From a checkpoint of a small segmentation model: 195000 training examples, 2.5 epochs.
Rows from block 4 of a small segmentation model, named by matrix and row number. Rows with one number belong to one channel. Each number is 128 + 24 x the weight over its row's rms, rounded and kept within 0 to 255. All counts start at 0. Numbers have three digits each.
After each channel's rows are labels from the 100 images, of 14976, where the channel reaches its highest value: "patch colour" is the nearest of a few named colours to the mean colour under the peak. Only what is clearly more common there than usual is listed. The data: simulated stained blood smears.
# c3: 3x3 conv (model.blocks.4.c3.weight, 64x64x3x3, each kernel summed), inputs 0-63
# c1: pointwise conv (model.blocks.4.c1.weight, 64x64x1x1), inputs 0-63

c3.2:079108114130129123145154113121114089116137099113130109089097111148125167119124118103132129099108135123144112137099091101073132125118185118121095150149111145121132166100187118119137150141182127
c1.2:102161048096078141114131145120103092130150097111110139088105165148140129120117137104116099092129094142107122128109120149120144132106156127109096157169103154109147120122157107142105144110140116
patch colour: brown

c3.35:151155157095146111122144111146153156179122147125109150145070147092149099139129113116101144158122125124112101119126104105172155119084152142116113152155131069135121147121127114080151090134130133
c1.35:169171134104125137139152129138147164148104141128117142111113124126120103134137154144157157149107154104139042104138102114111101108116124130143104141155160120153131115079132082094114163161133116
patch colour: purple

c3.0:098168105153116152118118125140097109129114148108120095108151124116036141122100130116155145157154130146093102127122124131101134094110115129136104125153175156149121111143124148074172135123132130
c1.0:052138109138111155108117128131077114128145141121151117132154136124064128122137127120147136142156138120096109118097116116102148126080131183122088130144146149159099127155114121075152122134142129
patch colour: grey

c3.57:116128081087107120074134134139131110129176105152151122111153091146134100097103149148127102108054135143086088126140104104099141114144119131124131122099121134101154135105103095104116122136126101
c1.57:126132100088117131107119143126144103124171122120134147105140105160128097130097115140125143101105121137133083110171105108099162114114158131091120136109163138084139154117120038100132126151134113
patch colour: grey

c3.8:143156136138147129082161162147138112142116124101098160124145101129146112122129207120095097146132115158104067169136147107148092125119117115087139151125136093143148122154143142107141108138113127
c1.8:118123100119146150123150044157141119123126072123135107099135120151153147129101180118122097137137127171123118146145157083144117152090115174093118112125160105143128132124133117101140151116134111
patch colour: white

c3.50:144128113127149133116122100115143165113110140118132132129164094153136142109122126116107158098148135145146110152139178133119111131074122175029130150108154110114086122164146142119124108125133119
c1.50:138111136114107168117102103095152134155122141096120126143130115116082120132145124126072130088154138135144114143143160128118135123131059141067133156118060108137125153146143158139149100133119123
patch colour: grey

c3.13:131117120097151145098118162159146112136111117133112141140127055181120162132103148139140122139139119152093108096115113159135156113159159150097123081103132143155192155131127144112114122151130117
c1.13:115127124094088161095125134112136127134024118124130154134104086140107155148096115119127132091161142158134115139133130103164151135135155158104090136124137134153163150119122148118118122150146113
patch colour: purple

c3.46:136115104108111165101117109147137140115092117142164144117138133184135151128151136104115124113128131134102074064141124138134127154126126062118083135137075134090144099112109154132107121152138138
c1.46:156103092122128128133096128184117157142104136149184151124148148154137134134115137132116139134121108113124092083156131156128149115124137064087116117127089123111132095117092157134122120171157165
patch colour: pink

c3.7:107128117098121115127178119134141145109131111160138115140134125114088097134115129156099197172112138093100120121123161166106152100135161177077143139146128121141163139101138112112135164112151139
c1.7:121147127097119099136024069131127152121131110098155124130107126137107121111118159111144181110114115113142112136112164106121146112123147132116126112137122139125168121155150127080121153110136147
patch colour: purple

c3.51:157112087141113091160123081135133164145130143090110160170109156151131160130123137112103148133106100113132127117123093129169149139110136115120127145105097189100142141128144168147132172161136103
c1.51:167098124110168123149116107120142158174141125099161154137107122116142123143119136100119171117120104128132137154110097128142135177116123100157121129089092115104111132160116145100115195115094083
patch colour: pink

c3.40:121109128059116107108129144139120127146160141153121135112100101152130105136139123127128152165101133081130078096104203136112130134161153124140146112109157147151144124092113138088106116156110113
c1.40:136129122075141121125126128140129112128141132121136114139092110153124122092120142119106144123116118064150062110124178105045149119153124156104141131114139140141135142089107096119130099161127128
patch colour: grey

c3.23:098116117129114105127127112121098150115110132104109153120102122076145096134135149101104106193105141134066105099135080122103098137098092154099123130114117163145142125172096100117116124121120135
c1.23:114121112128129112148115104121107127130125126129117116141089101103114016143141143116125146169134130111107159134140111138081105102070123158105133125148107161135152140132108109130162122124111142
patch colour: pink

c3.22:107135114156101119083134150079113093120116130133121125122122126141129145118130147103113106180122125145071142079153084109138128104132120105111135166157112178113163105147136092098137173129143138
c1.22:136118109141085116137143123118122114078113155134127144115105151133074140134082099121131136168136095118088140143136121095124103069101132102115147142170105140095167123131115086129115153093155146
patch colour: grey

c3.26:128148093111095117120114100099158134155122084147101133078117149160143092117092101115083132142128115152089086123103105100164099141112104142127141105108137135116161130079130140146103106127101104
c1.26:089135101131088118145126104110115145140142110107120135090082145165129130153081035133098156114117144139147124171083138110140128114116099141115101132126140114120140141124095132108123099135133105
patch colour: white

c3.17:108137134100091144141140117124130151085170105124135122136124107132111171093145157094139148149116157165097124067162126145211131108124139107109132103098126133104151123153134124123120153153122130
c1.17:127155160135101166113154104140119157114188148121112030130111145125123126115129101119147136152124131118095133076168113158179148132108138151117116121118130155151147124118121122117114127141141130
patch colour: purple

c3.61:112096125076102121122104105159102110137108120156135133123150050135132135128092103134128163125129132141152146161126109136086129141154149147062076162143109135144143127107156143145145131121125113
c1.61:113116122105086147098114120116122100161138120155110117133114045093144111121134107144132147112134110123141138158117110109072148144142142149107064143127124120145173116134136120149121116067123133
patch colour: white

c3.34:107110103102130115112123132116122100139133100135094136131147075131121094144095162164158144079142120091130131119143157078098137084151154152117119098145158170125136101143143126095139128174106108
c1.34:122125136130113108139123100112132113155119098170116138128107096161141088124091163166100149106121116129034145150112136108081128089150162153137117117141139150132142091111135120127127094125121115
patch colour: white

c3.6:175141150135122143130104131186131143134098142156135124124101122127118149124152081102137096107133150183131150172113114114153141139130123134127123138145142098092078081105147126177149083113126118
c1.6:160145129115117154035082113156147133128104146149132127142124137145154140135150103110157101120146141150126118159149126122141111120147120123139079152132143098097074096111127115155123081124150134
patch colour: grey

c3.43:135154129116126166080121145164131136152109140094102121160143087150135138127081150112131166100128143169122131116151122103178174117122159137106103137128151123150136146160117155065126144156112125
c1.43:108140164133120122108149129133136171116137128106084156164128120160135157120116132129146144121125138138117131106142102113153137150030166143145111107116146122142134132145156123065112153178123129
patch colour: purple

c3.19:123140118094139145124131138131124105106113096136115120078076082167111106105100089121099096116148085140140132075121125117114121076146131145166124085139114161140144162112111136137102121122104145
c1.19:116123151116163161114138127171138139105134110120095113105047104155113129150144132137105105123129129128122122067147116161102117109113114110154146105110151133109155162145114147110098168095118173
patch colour: grey

c3.49:106154138158139137125116159134100095139109102116139133096143117113117090111130105135118109126128108113112139106124082129088126114165165112149128139117111062115178119104094109136110163105159064
c1.49:095164145122117113126104164125102104092125104134132084101150124129123110134118105129103116149099109109106148130102083159105116156133158150137112168072109080127142096117106081133115128096137092
patch colour: brown; purple

c3.63:122146107115089155133131121093121110138113118122159114111098101115130068101183176136125140185104104118101099117149123135134123131127146097116114075152099087155129115128092128122097136149111126
c1.63:134115167130109085123106145155134123116090132101122110121113134122124094162113163162126145161086090121123109094113102118133112118169122110148145140133095089123148095117100146098104138126130052
patch colour: pink

c3.41:111160123144093110115134123112076071100125115079118147119137122139079147114127109083102136105081102135132138149147125143088083122121125150085105134111116089092118149155111128119114149117128143
c1.41:130168159151105110131132128132129098121105147092116132098101132134119151110143105107114142100067094099151141118123120154107032118119111149098118136149133094135092117145117161134101122143137133
patch colour: grey

c3.37:150162085125145078106109119117118120137077132136109136130156103142163118105117106130117083093165106125161111099195124131138095160119104130124134094139098151117128118127155127070129126132119151
c1.37:130155124125121129135135132147160121087125134150093168153103098145173100112091092122136107133140039121145120125109133154094130119121105128139127099120124135064098131143165117100104126118133135
patch colour: grey